config.toml
encoder_arch = "vit"
model = "contrastive image-text model"
dataset = "rendered dice on a table"
train_examples = 145000
image_size = 48
crop_scale_min = 0.8
horizontal_flip = true
translate = 0.12
tokenizer = "word"
vocab_size = 28
loss = "softmax"
embed_dim = 256
encoder_norm = "layernorm"
encoder_norm_position = "sandwich"
encoder_activation = "squared_relu"
encoder_mlp_ratio = 3
encoder_head_dim = 16
encoder_fused_qkv = false
encoder_bias = "all"
encoder_qk_norm = false
encoder_parallel_block = false
encoder_inner_norm = false
encoder_drop_path = 0.1
encoder_patch_size = [4, 4]
encoder_conv_stem = true
encoder_layers = 12
encoder_width = 192
encoder_positions = "conv"
encoder_pooling = "class_token"
text_encoder_causal = false
text_encoder_width = 192
text_encoder_layers = 10
text_encoder_norm = "layernorm"
text_encoder_norm_position = "pre"
text_encoder_activation = "swiglu"
text_encoder_mlp_ratio = 2
text_encoder_head_dim = 48
text_encoder_fused_qkv = false
text_encoder_bias = "qkv"
text_encoder_qk_norm = true
text_encoder_parallel_block = false
text_encoder_dropout = 0.1
text_encoder_inner_norm = false
text_encoder_drop_path = 0.05
text_encoder_positions = "learned"
init = "kaiming_normal"
residual_init = "none"
optimizer = "soap"
beta2 = 0.95
learning_rate = 0.0016
beta1 = 0.9
shampoo_beta = 0.95
eps = 1e-08
precondition_frequency = 20
max_precond_dim = 1024
one_sided = false
adamw_lr_other_params = 0.00077
max_grad_norm = 1.0
max_steps = 8800
batch_size = 128
epochs = 7.8
lr_schedule = "wsd"
decay_fraction = 0.2
final_lr_fraction = 0.1
warmup_steps = 170
weight_decay = 0.4
adamw_weight_decay_other_params = 0
Rows from block 7 of the text encoder, named by matrix and row number. Rows with one number belong to one neuron. Each number is 500 + 25 x the weight over its row's rms, rounded and kept within 0 to 999. All counts start at 0. Numbers have three digits each. After the name is the row's rms in percent of the matrix's.
# gate: MLP gate (text_encoder.blocks.7.mlp.gate.weight, 384x192), inputs 0-95
# fc1: MLP up (text_encoder.blocks.7.mlp.fc1.weight, 384x192), inputs 0-95
# fc2: MLP down (text_encoder.blocks.7.mlp.fc2.weight, 192x384, transposed), outputs 0-95
gate.322 090:510517487513493473478511537538541479470515523476507496551502507505519495475515502505498498490515492508471519496517475493523540533484469480476515496509456486460479495523472439501481488520504581541489496484529525515467492476530537482499444506511488531548506458471506464522513499525488481491
fc1.322 082:486479489474500556465473486547520552492495519508519489542517486500531505500486521509523485476478525510494560477496493525498516494458496472446468522494504505510501503545508494488487506540500530558483515521491514555468486526488574471492461439476490488470540471457484475519528502531482513514
fc2.322 076:469488518512552490522498519494524493467518530517506510517520484491474491494506506513518499481506504460520474535503498553526486511501530491488501524533498498506480488479463505505462471493508517469478476515461499510506470505506542506472518459518527526498502469484498510506509470495533535551
gate.323 105:458499508529498541521485487490499453480508493532497530502510501528526506501478527525501490530489525496476509548495489513469535520478557539476489533498515447531502504508474512489540522490506531532477554543512502518459424511510513480485490506467543536496497498480549453478508490502503531491
fc1.323 104:559513469521495499496510493492490501547507486435479511493510451449436535483504522467518525488491518506538553478493518522481491464515485512491476486496479528506511512502508478503508492470521492488514430481487565497496520527511498533476527483510494493476506482467474502541534497513488534469
fc2.323 105:491513520479497491526484515514550525493548520500483522504506499501499469535512463484510474473506491503533495475512525483504472460498515461459485478469492502517503481487499528500525479466536507486509451524471526488534521469484480521467455451506492507466488478569498512535521534483512542496
gate.324 104:513548513481505474483477509510516514496524502516458534505505538468519511545505496518430510490475550489524523533510515499530514497520463498476497504485440496480476498512494464508506494474486496521484510573522449492461493508501484518481472478538502541500532501486482532496490495498519549502
fc1.324 107:507501494458437488507524478501488492490494486506536505488512513508493485454491479492539500481509447460477470487493530513470508498478555479525495455533533506552513476504455546515512513532542506487524477462509446506558513474481512490493521514478510536498493477499477502504478492512507503460
fc2.324 091:497540529470468477501525493539521481474500494489482501530483515483501527488482465489538480512476519513504542512462495512483502491514489498491463510544525501501521483560478480473483498500505481547490521464553478521489488491488505479506551482509498479522446477510519433496487500457543466523
gate.325 097:532540476471492529506525509469521530517471480536542499525475561520492489488525510479522478502524517513486491512515458478533478494507512514487480462476528539498482483502498504528508509502486523537488512544535483519485514508515524510492550486410493481480481471468458529525512498480510534512
fc1.325 098:488517521538541460504482464542466486478540497496488524469495460492530506502485510542470506496466503501491524518516538548511499485506523525473497525533483471514475514503498515498498506495525489462515506495474517498509507481525473493506473509585451540474497534551539476498476504522496507492
fc2.325 098:526522496536502532486495495460495528504517526482531495501479471533468506504485490480545545453507547512477503504450544500484531505496544512534507483464503464483483559466572506541520507478528517509470475492490527535512548468515538505483515499446497483522477523500512487473521495510500492540
gate.326 077:495463510467491499533440550494477494460534494518466488532484508508525490515480491543522540552506520511505505531502468533519486526542463503497487474490486457517495485513450464500531533489506548471490523510504449488495531543502474524494445546476436472533518509497485503514495497475487505498
fc1.326 064:485486506494549532519505514507466489501551485482536507470521458534490521480529465492467515484464516468498514570535525535478501483533512527499460486492512500495500477466480507526537514517514487469517467531520451496455508500530465512524477521509454494491491477454485523537491470474496517544
fc2.326 067:516514501468505512505540509536478503498553530494445466523503535478557501529483537503553475494461513479498509499507470515515531531488457491525501528458490524502462480433495489510446514511441473538503527507486507500483527450497517457552553548472477487481481495525515511504489456470505477506
gate.327 093:467501474510517534499469496534498493535502515486504474438496509517534494529538466492489509539474486502503470560543513495517509511493518473464502538496493492563512490501505476521501496516469476496490503533466497497468515464516494440557458537481539497505479469503506505488472453508508496514
fc1.327 088:509469507519504514501511450464481471463522501493497524498484510482488488488528472481473482513488483505500508477539549459467510465440521451493477512493490505534443449483516476491490466559524534524517505493533499517473508489487497476508492501510482479496474535504507537538540531458474448496
fc2.327 088:493533483507504460482554559505468489497473445502489499514500524479512486524534484502484524502477475423521532475487473499497529492494508476475492528539544520484550461551477514511464486559506535469526512462504480494482499486502540532494458501477513520499459442504466485532458522478495509547
gate.328 104:495487489486479499495490441511511440467497497482498517532485481462517477478465482519521473478456494463483503497483466473504528482485533503521466444515526520454497497557509507476510482517489508533548505501493491501544520529518466536536484530495484498465450497505507488459534474503483491492
fc1.328 105:507527505491513500522471532512484522550480489487512475465505532558479496487506518489489534524533494521515500506520536511475495513509480470462503531515474483543539511469511491525483497508498502482462489489493502487457467469464527483461486462546505499550535483514465515530484534457511484525
fc2.328 148:460520492516460469502486552529482537478461469469479495482501506464490453451479477494471515509543518470506494475521538516494494503485497458488510531501517515530507493468496504509509501517498473491492489517522508501496452485500526467460472476515511516510520522495505475503454506486544529485
gate.329 078:507488508504504543507468493509511445478491491514512500489485469513498489518517520544470467510502500462493541509550513452530505534494519500484467490504507501525477488512471496473589529458504555466488527463521516519508540513494501474502497523502478550469465515458470483487533526466503520484
fc1.329 076:464479517505527492520487469495455473457467503524503534498486488478493503482488492525522549546520493484514546452508515499525469559511494515476468527522494505504506509521453479477527512478525476483533501496511482492500497474487520511455453495452471471492463484515507561535551473493453499516
fc2.329 077:494497484510519528468491551501494506492505511480487504458480507499509495515496458524511546484463520516523491554545470504526523563485510544514469512502535502504505546504464466496506493486519559464490462506553521529477537443492486497490488536536474539470550509507490501505486506491497494567
gate.330 077:572515504489500472492496530509495478477503518516509511516510489490539436506485535504523483472450511513497465515527528489489486476482498473474488527524479469469487526494512503526462515498514531525473517474456459500536543522483472490447479485502527519516484481498465459537497538506511485512
fc1.330 082:526511471504522483473502499462510463528502525513461529456523497502493487510535490527534456511469535527504499486541478550504519454494513469471469503491503541483520513486516528475483464539491522503487547456489440496502538501476502491485479493503504485507504494526490508532470483495518487524
fc2.330 079:486547475452536506468507450471553491523471515515492520474536485495512507506524513483475481506576489483482486487530479544501520491487520518495530492511528515472496481513532531462467499494461499507517509479519477459508464519514506454505462505517508522519466518489474491454465502488479511515
gate.331 078:529525525541475465523481476485499448532504498512478531541562539509512465503495533454442472533505518497495554557532528495474496484537529523508472493479464511510498466465475463531529501499532534499508491487495559499494488504505517471492484535531460515492508501507494489488469510509486500500
fc1.331 076:495480466463505487505495532513523497444525460489451497487504482495510491527484528535558486455489519514484508539477529495517503502491514488502545513490503452527537506464526511509518533516511450476492492456476514503488514458487491467483492460475493484483468478547476524490485506508506530528
fc2.331 074:486505505476525506540495493541529498487502473546499523492485523503492485512462543483499503488470509478481471514515487492501487513526507506492502561523488487507520492497485535481488473544483487503463494512498501521479553531483455501527521458508522468549475503553498471519496515514490504497
gate.332 080:454467507520530471531513447503526499541514471472497452446485493484507462525534487503528512513547517494505461514481471498514484494476467496480530500487553489526502496510494501494476494505462540509497479489516524503517541461491515468504510512471483520528501459510515483443516478547550470517
fc1.332 085:500525499459507496480454537511546506504506487503454474474464530564508486447512508504473514504475565517500529491528474491530501459549535534483471488482505513505465532513470463486532524503497521512499492496495516520542500517558485482546515519478493445523548447528468503511497494527503504503
fc2.332 085:498487528515486475481523528552459514440534515483508472492549492498482483519499507475478500492525481473472508534511518504523487495514509512496523509499493512517502476478515496473517515512489498529565477476507514468497462499461515510503505493493527501485511500460512536482531470546478505468
gate.333 085:469452499535475492518467511483485494550496466496465522504490500465528521517517517486496489520474472546449541498521483499492522459474492497500525507455492507487513469479510517486517474508522520535525484441446538541493505520522523497487510503477500531497493524511528473517501534553521487533
fc1.333 087:458509498531481552509504510500478489501492491540520503515499536477511528450507458506495482513507493547464544487511512477483495478481495520469489475509521476488465473506508522493461473497504497519495501498488513513444483476501528477475488516497470538538499520461493491505473487500475521517
fc2.333 077:541520486499513538483469494509506561515456445522507491483541543496483531513464473517504482436533515477524496561485530531481523513517486523508488505527479532508480502531494474518513526513520509512487478456483475488512488503525480459503531495490522545472495463493470523519524495442438554482
gate.334 123:504536530453546513477543490505507469511474483507510496508507478482522502549471498522500492506461500470495476508487496442461524482534499486536476495525461518525503479472528473504501494493501512536469517486500550500468508436481516493530512514517501497512442456531526508556481508516498500550
fc1.334 137:499457487536452509530464499487480532520518511508507510499488527487484510462529482462493501499533491536498520473511500554523497534455492510471532528480519482495497515529472543487498520504507476459539491510498452493529488549531468513491460486477496492493552548471443497444498497486513485460
fc2.334 117:522458494469475509540463484509528461491464497550506548516457517551500486524493500501457493495463486503508525484539504513462532494489445472500527527507521496474503487501486479551526504531517489494516516480475482488488473562520526524513489553518502547519541476493495519453519479471478505486
gate.335 102:477484549485542517511483535514494537489453504486501503484512536486463506514470464499473481512488539516491468491489467545507519529486546469501457482478449518475510517473514439480511483524500503485502466532490523519504494493502509500495504518547502501465448493455477508513503521520458534486
fc1.335 092:513482489481464507487504449433534497517483492530469507476524468530498501514480492489508528499508526535503524462508542470531484496517518514527514513532507511444497539495483490457517533507494496520505507490512485503458499539476508473522518471516544512509496509519519476534544499490487505492
fc2.335 093:530524495553461475500489504558516535522490479504503529450497443473540517445522514497478520492526514479501509535515506514466509477502469493499476518493478523498511507488531467500460517501459521510493462489496502487505461512494474486507500529516555487497459525458520512472451493499478492510
gate.336 069:546508537528495527474511515509502520521527495505499509523512506520468467498518515513502434564536515516486546513495482487470479458516457505496511515473508530521521495487522467523513485494499536458435530576532525486474491501447482522496502486445533483493510494483503515516499506490513466460
fc1.336 077:493493513468513544502520492539529491500523529515446513465466552469518532472485526466523484502511465537490520444537542476489512490508443498537516529490460553521478495530517511533489481514466528501490493471466480474532475474490428531540469493518494539529503530509516475525487504475510449535
fc2.336 075:536501512525468550469511511487526462498483487506490474502489506488496504473516484478469467535485465507474497520501497473513528517487499479500497449495494523493551442506494483543477519550502443488538540535513515540497482526518500480475500473493515481485467451497500478489513502473474532515
gate.337 103:530512465497479445542507460518486498485506468494529492504483471521463534496498523487527535517489547490519507556524507510478504484500574492561511510506462500506530516494505522514528503549451465495487495491521493463507532481453477521480470510509500475486517460506484537533517504473482507525
fc1.337 102:521518475488505443527511449490507513481512493496516484494495476509477533483478495487501528507500529497525474532515495534453487495516558508572507486476472508503532470513523515487523482558448464507501498482500491452507532472459493530491483499503490484496499442491449530519502509464464500527
fc2.337 116:516520525479515536508513520509500454517486504527516493549537485520521492538501460484478508483550496502564471481494500474519538518501484468465498457496496494495529556520519471502519507476522489498517487519535482523505489518538526480536475490487564509499513504487483480532497539515524439487
gate.338 095:510505486490496533527469475484535510525460482517524454494509491486480503519510499500512516449510490510518478508479496482490562515491499528470502467483514496531483524470453510538495535552476504500480517506506546491497466497469519468559485533515532511499466445491511498512496488517522483494
fc1.338 084:499458449490530515459495509554548534502533556490502505467483499525519484462472508461485489487499543458531469525552473497533535544504515467495545530501463495504532503526487499471472437500481489482505477484492506484492537477501514493490477445533504507482494553512526509526494482533510499548
fc2.338 098:516511488481485454500508555463493468480567501506490504487510536486516498493465523511502523502537471509448491503492514495516465485481471497501452501473507491431514499453468473529498465512534515513473510503525518493552515508523491490534527476478502498502523528499525520481482478510481504514
gate.339 129:550536481507510511467526511509499481507487520448493499515509521479571523521456448498506491493475490476519520505469483499523497491513510507483472480518433549549522488487514512512520515473492529526462495472476555493500466436488490480498497479482462505520481488460541506558481527516495500533
fc1.339 136:520527485512501498454534512507516485487492527461504492515501512475565515517447460506485490481480507477513505491441498509511478488524519496477492473506446569555526498493519500511501523500479532527490485470493531509513469425479493462497493472482483495520487495471547507552448523494503491540
fc2.339 119:531502443455478474498531485462468559508539519491495508496498510511520536508504540455495491509490507520499482505513513483495531526507535471549482483507486498496488516498509511524505469475488485562477530499485483479463527439514475514515481505495475530539453528493539505592494476434512502513
gate.340 130:497495485512469518497499462513471479459465488535502452512508462487492452456534513470482503482568520533505484491504502501541546495548522562439515495478541491494483492498461501539498523530490493507448477444504490493505551505473494509486517466499452482495523545521490526478499531520454508542
fc1.340 135:492485466488531490497505520487521508531533521495514566489515550509487559538492501546493521503444461481493517516477509487449454470472511450542505490493445473532498510485530530460513467459514498499535517558501504533487443515526516495501479500479520488500489457483509487500537466502562506463
fc2.340 132:508508527518519507513540530543544515537470505477521528484485504527472483485493495475521496541464473498501487521453511525486488479484499490488509480483495477489500539498506493529467484474513520470519532507553493498492545548489504503524485544468498508485485537450511470497540447487423492488
gate.341 096:491465527499553496487484494492495499501492529499494514514492514499470484480495512502504481480491538544546503502475503521496507485448518532500531492494487490471502494460487508477498495484508549498478471481497520504464470526533549482502476472483489537425514510532523515516526479473478472492
fc1.341 094:487521477527501479501465501508531498501553500548450459522489488488499476489471486506517496495501527529483527525510529521537537494549503485459464475490473528449506487500528556484509468573536487504480500502501501456542535473490484458491457543483512529494480486510477458537498493492510514460
fc2.341 086:477496517519482488497494490483532488486543468476445469485486482522519485460493501512473477502470538503507469490488498466496517515488556532473488521490504490507542527459505475486483493539544501528507476500461496507521549518496514512507531514479497515458534512486492485500539512521514546497
gate.342 105:511525532528538494573496493458532500483504510472492498488460477531453513499463527491508513484524489501512495494476508501485547483469477488464486518542483527497503470493498511485513513477528478488545524520464474517467457534455502492512466482505534497482478495491546519531525473546499526493
fc1.342 107:508486520483480480497502523520466534540478461474511511519500526481529480507544509529507517531449493501475511508504471492523491480551490507487490479493468486500466511524509460517463457550519536529494508497488520487501493459525477534481467546477486528506517502508528511474459534474522520503
fc2.342 107:460493515462447523512482486522520503486468490516467513478502454478525472519506516495446464498452484501482527471486507553524509492513529535518482518502481487497536493490536534524520516480505528449498519499474503470512512465451482512518507487511487486505565537524526481481509470517528520543
gate.343 117:526491498512511529502511481523520483491496531515523533505477478514508495518492469524494513514478514494519546491506498511487506452516455475522472541494481486477470478487526512508473472495532515499491516561461507457491525525465527502506524449478479521517512564479497489525506511524502514521
fc1.343 116:465523477495506510513488493501515487488494515546468545490487538516501472500515501506500494476481533458440560464509520482521483525496501503453524482513524469528448485549499487504481478494526480443498484506481504508519484509545509502526501554513518502489470481476537468480501531466468504456
fc2.343 113:484515514534468523465504515512532535500470458505500491490509475485495471482533527461518509568509462569496503496479516488502507445529499473521508559525484521469518528495496479506490529551481519522487477525511546472493537503485457478474489499458521497550484501513505538493499492528499477524
gate.344 077:497542472485482509518514510499531495525560501516514492495511536533496481469467504504513477520485515518496510503520545488509514510536535490462516499513520471452484518487538498553472503489485505514475505444480516557504503514537536495564513487494510483472498498531517511459494553456498536469
fc1.344 083:564523496499506494561522513492521485497520507505465512492534542517464482520502476481486512502515493539459521478491558485510513490522534495481494493507484480515518490543518433515501509486499481533497477452460525542463465507546512520532503457486525520460503481499487523464535503521533532484
fc2.344 074:470534518535507496492472513510519540492519519530517484509504480495527480538485521473470516530490473496500493475513515533531531512541501505495477466521512487527532502545570513514469472517492475530484523519499470464472474543493550494481522497495462529498490548451547485554526517524520488469
gate.345 121:563460540510550511526507505478486468492482490510512522521493509484507545491444506509469511519521481484472473481472499507540478515447519518446504492498452507511469483475522511543523545451530515498513495552509527508463491530477494494503481511469468511467481503539499480516498482554482514483
fc1.345 120:565478547523493501466527495506497448476519500487501504497494499532480485490482512552458509519489504456511519487461499508553488503443475548482539496456505498552474458452535493532485538444527507494517524543492522524429529498466499463537503509503460466476487498536493485511483494481493469492
fc2.345 120:499430499519544469506495500455449536488471530502492497552511520485497465488482500524519507544517499510547492535501499517501489471527488497537474525536481519523483455501530456525429473506474479490497539512509521515497473536499499511445478462489466463471516427486492554461445485466533502497
gate.346 083:476541463520498514513505475531471497500492489493539442501514498496498453488473474468473474518474575483496486519485470479517484480500500521501499526464519496425528485479457523457512509508494519551452541524491457483506542458478519526535481514525488491510525481511481495511472485555543494536
fc1.346 082:469528501501483507493520434509496494532515548485511518505472489518523450542502486508490476502486513461514474486454564500491547492480512502517526460505481528491480488479522498490554496488459510491529518504515467458512508525531519472500473544469483505489531497481507507479498485486502542508
fc2.346 086:520500555534453503528504497516524486502501467487521475516526502497501487466515479527503512516502514498518494490511518458495526533480517458483540512517472490480446495505509532476468523523523483465499515526509480450520517532498473492475523469505484507517538494526511502533495485509451466559
gate.347 115:487526503445510519502470468491476496481496486498552541437474479519508516508527495509495490465555508520488504461518544495503526515499497493499503521463475510546514508522494474498492515509471535473472497484511480493485484478479567502503489485523539496491554492482470513528490501494531501471
fc1.347 111:533484547504481463504504527522501472488503486507492491539486525474507473501486500499525479538438477501506485488486471487502493471483571504487503501462451527483490510504495494482472514487498502463543444526518506545524523529505472513556523516521502479466459505539469540524511486538524455522
fc2.347 120:502534491490442477524521497496492488463463532491488522490472522448520477519509500517455444492584491505494515512521526498475502547512511495490492520490488495508533485495525495472528478522488538481504502485552494490472449483524543496504499486546533495473491489516471511497525528497511504519
gate.348 134:533506477522525487513490548502492532483520504513490526452463525497514502548485461522460486530522512498459525541472467548481532494510540499499485541500518490498477489502477514504515514480521440488458471513521507516443495478532495492470489498492535499512544504506490498484537489495530516464
fc1.348 133:523512491520511485515496544498470523472514524538491519450492521498524511540475469503453495508526520493451521544489453536476511497512521500498487549496512482508496480494478510506509513468520434468498488494497530504436495491542496494491447498515532503505552482494494496481549506504523522479
fc2.348 114:477483527515512519458500486515516527529526529490492526498496491519508505515543497504489548493516509520501534494455498513494536506495485482501497462499492522490523512519452517534476564548507468461507517457520468494531554519531507485496502529476523518493497505523502514476537470507503507496
gate.349 092:538479483481498491466504481526474498535494506513448529480502495490479493510519503517496480496511488539518573504515516483492486481519471441457488519468489498489414508509516515544476500516507489523490539479481516484550496533516465499488557525475531514513508524503506495496470483499508494474
fc1.349 086:510500485531502475472522460525501523516483499519528497493489509493502482460505522501504537518549482483522527516530445469485506522491531466523510476474496503474515528513485489529503502509558514530493511496469531497533498525484474497514527519511518485497488528493478533520487494464509521497
fc2.349 076:484528546501505519470511455534512522507522444495529486471531537452514500511500478517471464505540490482531473574569535494491507486519556489499484466511489514503529534430514468500477478487448503490483548517499543481482502507495526485506525472477500529545509473521545514538503478530509486484
gate.350 088:451498560468496483487485477458525536522494514508479514543520509536499504491508538531508522502522513497499494508482506455505523530481478496497503498481506486472461473493516509452485528459476531496520481538529535524495481481507509510515473476484527510473468504480485548504483485548540447491
fc1.350 078:470463507479498479502459497504454507432530498465479533532452512528509476525502509512481478497471474505534521505516536527529497452547510524456527515503448506507463502546499479493498471499487482505503489531501527521527534475539481508482522484475520485496513513511485455500448493465493532496
fc2.350 082:501484522528484479469501456495527485429506516485507469470507510496506460493500548434501523492506533486453483451487511519496510485467474502504513521491461494519473464476544507510539490494507527516520462519533504502487529508506505503489547500501545522511490497492511508478496515533492514488
gate.351 081:485479501485500524477479513504490519469507535518455524535510550470495479534517465478463488477465478539472493521512530518457466480509477486456474521527478534497486493500511517536527552503494508494468532483523527495461528506474524497455480439514524450512473474522481475492489507523492477477
fc1.351 076:478492470540500498545442513476481504487509536494486507519540499524491498510501466449492521500486482505462514485532545479490473474503482489490487525517468514518491496466479515494506476497515465493471501461499522482458493501493494478474455442474503482508499495512493541511538520491486456478
fc2.351 063:514491485501469517535490434510498524576484508534509532501486478535496510519508527519502493531552426467475523464499569493520514487500541500536475519514454517540501526494495475491513520495487505463479520477485515508492543504499510502493494517517454539457514492495502494522493495526519460504
gate.352 083:494511496503512531479497461490470472493541510479500510497476527483470472499477473469491522488504495517491512464533538507491498496512523495548521550458435518530502508508522452525535485509495486515504513466511491491532520520502513476480494548514513436541502477499475488468521476487514473442
fc1.352 087:519505496477521481483462514477460483506553460491482534509497519462495473517496549487506508475471445500489505504505527516532499489458476521521504527491482538520482508504517503545546509480490461510554492496515499492531513518541536469483549519485512478527469517460460514487504512486525487445
fc2.352 080:511506478477519530502469457454469496522482506523467486529549507490540517477520487480493474526559502539447478525519512488499472465527480506466520468511501516537472562501488485534534510520505458499520474499494485477504503487464490492559495506491528481517479520533520479497515484489506489491
gate.353 128:470527475464503490511474490526519482498527521449521499447516491499474510476479533485491488469513527535509501539520487497461537489497534507504507441513517524499519509531491509482510468556483488480505499496509521502539528499529547505472496488500514503489521436453460530518556546460476512475
fc1.353 138:536475519543501504485524507475484510515481499546458507543499517510516473509538467508485519510494476461484484471493502481530457508488480499484497540495480493495490498463508495511494530450506498502481490506493483492450468482458477487514497480518474500504494561547547484481456459533527507505
fc2.353 112:480492453480482516507507516472517499532510521437537509473476512512509537485520527514487469515468474479511507530460514510512501535465504532492505503477552505479499484481428481490502485523504464494511462474505524502516472480472498488495510560492542474539514513532484468493515536466498486466
gate.354 088:500483472514484433536495485520520507539532450478500525491456493538493525494520495491516538464517470485494534509495503497478529465494521507490492499460519475517513470526526496491490516545434487468500539534509558487491498506525471492505501512476475497473507493500522511496539534486474529531
fc1.354 086:535497521479519512472532503498466523407447531513509433509495456472512515485531467492490478538470497510535529505542509445504494484498469476493536529519478505497487478499479523477502495498540451543475466490506420533512524438510500508512500548526515461477501512518481513494517494510551491498
fc2.354 074:513516478490502514516485544448489524492521524503495498454517556499485502471490523518459509473539512506495499527490502499469545496426501502518488510514584454535523487507483509494499513514515481506490474502472498506534531491488476503492501491515492566501501450507523491496541440530450519497
gate.355 119:465498479472488521536488517482482525486458542501492474515531471518523467513538515475478528493523525545487474506519527501502542526489484526514484533495467487485450496504482499485500520553546507486470481527489525531507444470477511520463467528518535460488489492494501504516471524472501522512
fc1.355 119:502450468504498494494509478520488532519464468545515522524514480512519530540496541508515434507478479509494509537496482453546500475507550526476459507477502504501505496526514475422480504507533508497539491467478501534532531519519484494507518514478507485455455487531518549471518491544469520481
fc2.355 136:468550506491457432496483519500481487523456503518500488490507506447514467501541475489505498493556508490501518499541520491481505541496518431511473497478504504518509502485511494553523507502505498524474491516495512456469488485544527532488519444508484519475488513506522481525474492475521507486
gate.356 085:538511501509516451484459502507530483505544515521554561523502512521505510531504528446468491504494456480525556477519509505509490495474504512509541476517505499515465499487498506466483453477504474499512488498513475524515502474522507502506496490490478501504482529556495486517537511512475540465
fc1.356 093:478530468439486548483540522502516524460467500492485481460488483507492487527520496523489505502480511526455481490466510456494484512496516492543516491517526497488498485504496463484537513491455503511509521481536520508479487519506479520520544465534519534515482443488455525520450483468496518549
fc2.356 088:501476558510502536472496488506527494540525481464479500528532511562499512494537500485481545491474467526560489515485478475505484532526462510464478513521470490470516504458532538554515536494489557483504522515521528479474501488532455473497507503465523503523503496514490479516500473496481462515
gate.357 097:512493535476493532491497529501514513499521484470513494485493488508507501457504505485521518476490516483534521505505540524478509474486524507510502515454508538541502467472474506455528482523510526534445516505450482441529498482461509479520520504513560504489496453558523512490499493490473498491
fc1.357 095:456522488503471537480481559517495461481489495478525461513525517514518490499489467477472505520560493551494525476521468510518468492531496501493502537514461481558491554478517472530485479489493457454515506487513495505483512522478483484514550489493515504494493490557478485541499494482547463462
fc2.357 107:528478482531497523493514518474505489525504512465505521482460506517497501494515469497514500493492510467518487506513445540499501508480499513495509466468520456463463492476490536530530527464536477542479503495511512534511490507546437527511489429444471545478499472518467513544496514486497488503
gate.358 148:512476455487519528508498524489488506470533524482506511480506505479506495532500526554475513529533508520503539477467488561499516505501516501526490513493497494486463521509476553501494523489533472515460496455504522488460516481522483496510527503497540505521554477526464530493524493461508527476
fc1.358 153:494460503483502461522500466526533479523498475475534484488480518489491537469499497462536464507467504497530486471494518503525480528491500539517505514475521496480512486480532491484508469505483535529497493552528450519515488476491488496506544477518483521504439508448506510545497495516506467535
fc2.358 131:488476496486465443514512483483463529528472505486520484487525491461486511456507531487506479487504491443509498473535530525529498541513536472515514481510541499507492528490504490500505495522499535517491497528469477529484482476508499495483503478497466523503470521475511476465431481527517512513
gate.359 095:512488502514491480471503479489496486481468469526493523526486510497529496512479504523497527480472521475466524504467560467495484472499497459513513525520452499530504511495512501483486507530464507486529467519486498493523489481501473462496494543519539471465517514512492444475465525536537468488
fc1.359 083:489495479504516493502531508480516500518525483478523500476516474491455479470494489482538478518548504516534512560500539484508497517475488503462499433482494494492495550543490437536512544441510502483524503513489434491455536509471484494532506488507488475490508505540489536527487495416472494493
fc2.359 087:467500488560506481512486510491451459460518467510517541503501486462488496492513498455526515468520542491481542541536484447484456502478520512500533505541510501507498499496468502466497504534484500502488475487473468441549480518445526517489539481485504496481504543517504521511494490448486483483
gate.360 098:522521512447498533512476476494528495507463472524504484521498482515482500486479490496482501497492462476503505529484496524497456469528541460491492497459526537508558501466507533497482471498482542465461493486462505521541462518489509494533498509474508537478491497478504506517522525516519537481
fc1.360 097:508489493460499539464483455462523498451527505495468483475500518507543461490465539479469510489502529523544482514528505463518487487513468513484512499496517518513550508486518515483481510531509522500484493504498529543495470488529518520496498471495515468528493513486513530492500488471532541526
fc2.360 090:474539492463504505455450514513538522505480517495506545485520510482498486492520460489490490475556484516512535468507495467501507466515504504500489480480498528489483498531516481546498531505534449489482499495500510498488511494506509513523476504458496495497500518527482513520468486469525554515
gate.361 125:525493467483489482505483509498506490517523521496528478528462471581490506512534484509482531512538509507481493528522504535508493532485492498498531458508494468492518537467513518520497564453483488465482490461457515502479489473487477497485496495443468488498496513518508477550493488477476527520
fc1.361 121:477476528505527545494515511510507517511475475486465503481490536434473491506496529495514478494461473520501501508470494482484515525504522463494508504492524526471527503502548512453501459516495475553538527517516484494480547505520509542498542487557515514481454474445519520457512480483515488515
fc2.361 143:483473514486517497475523517493516477493499514491508533559493465532485560500501518489469456491486519532475477520556512486556485472519477542531499488525486506497505471525492496477457548536533453454551502502471525485500496498474487516521490519517494508502491477519518515498480461489462488491
gate.362 084:489523481507533513485489483492469496507517499540496505483508511515536498490528477448481523438460531493491539548510475473439501512560503533472531525466488508500498486446500456478538521514471483505501458504494513512554488539487552440468509533496515523501515454523494493492481498527494436534
fc1.362 081:477496510528490484475501534469518522506439483498490510532486518511507516485470501498500476471517505515511480509502492478510449495524496459505493535556525510453486515495511562510537477477501523469494497487484505511559523500472441497489500517513446525432464523510517489530443521529509485494
fc2.362 086:520513486486484504531524535527508518517501447510497522480512475467505516534492429531490509513492477528525508506532477499501529487469470497506499489535464518513489432495470473536467539489459553496498523491528507503539479468514447542482496487476499535489449496521508466506454505464522505539
gate.363 090:521509480506521498515456482480512513529496488503504502527478512483484518521476455481511491495520476534484511514502534503498518521510479505504473556519474500504479550449493492513471495489500510457489513461501504489500536519520514499461531515540543507515469514422509550478504528521522542505
fc1.363 105:488489533507491472467488486498495454497484453497524509506459562504538517462479476470470462532543497515528529500479506528477540538509529504521492500521495529463503507518488512522488457475514488491500527507473484525475495492523485555513484493520529462543498565445526514476499481506485481526
fc2.363 090:483499477478484464506498503487460481504511504513503505470478511497452486471533514550491493519450505454480469478467460540469499523481526470484550515470493513488550531468500535532504501518524468562459557493486476520463512531555515536498508455486484479462522489472486509513519452495506523530
gate.364 138:488507505450483520492543495452554479491500495484474498502527469477450450521492480482500450538530473485514502463492506526510504498517464511489470530529455492464527502440505478480480474550498481468462494495505550478546478523496525514468499556572547512457465466502488502484529530456480512511
fc1.364 124:527522496537505476484475503531470486500500509500556505498489545521556542496529526496472545455500524482500509521490477454459483495486540468496523470491531493567484504551500509493512509463486495515547495516499491521466523506504504498521494446452460472535515560497485502555473445528508471477
fc2.364 117:517530527511542533469485510515524488495534530471495461490511431460507478503495434536493505489530457504527545475494477493481546488503471480501488509519481488507526495492510513498547490544521483494525513460513474470534484556470537475492512493553501489510508509512487512494520515501467502537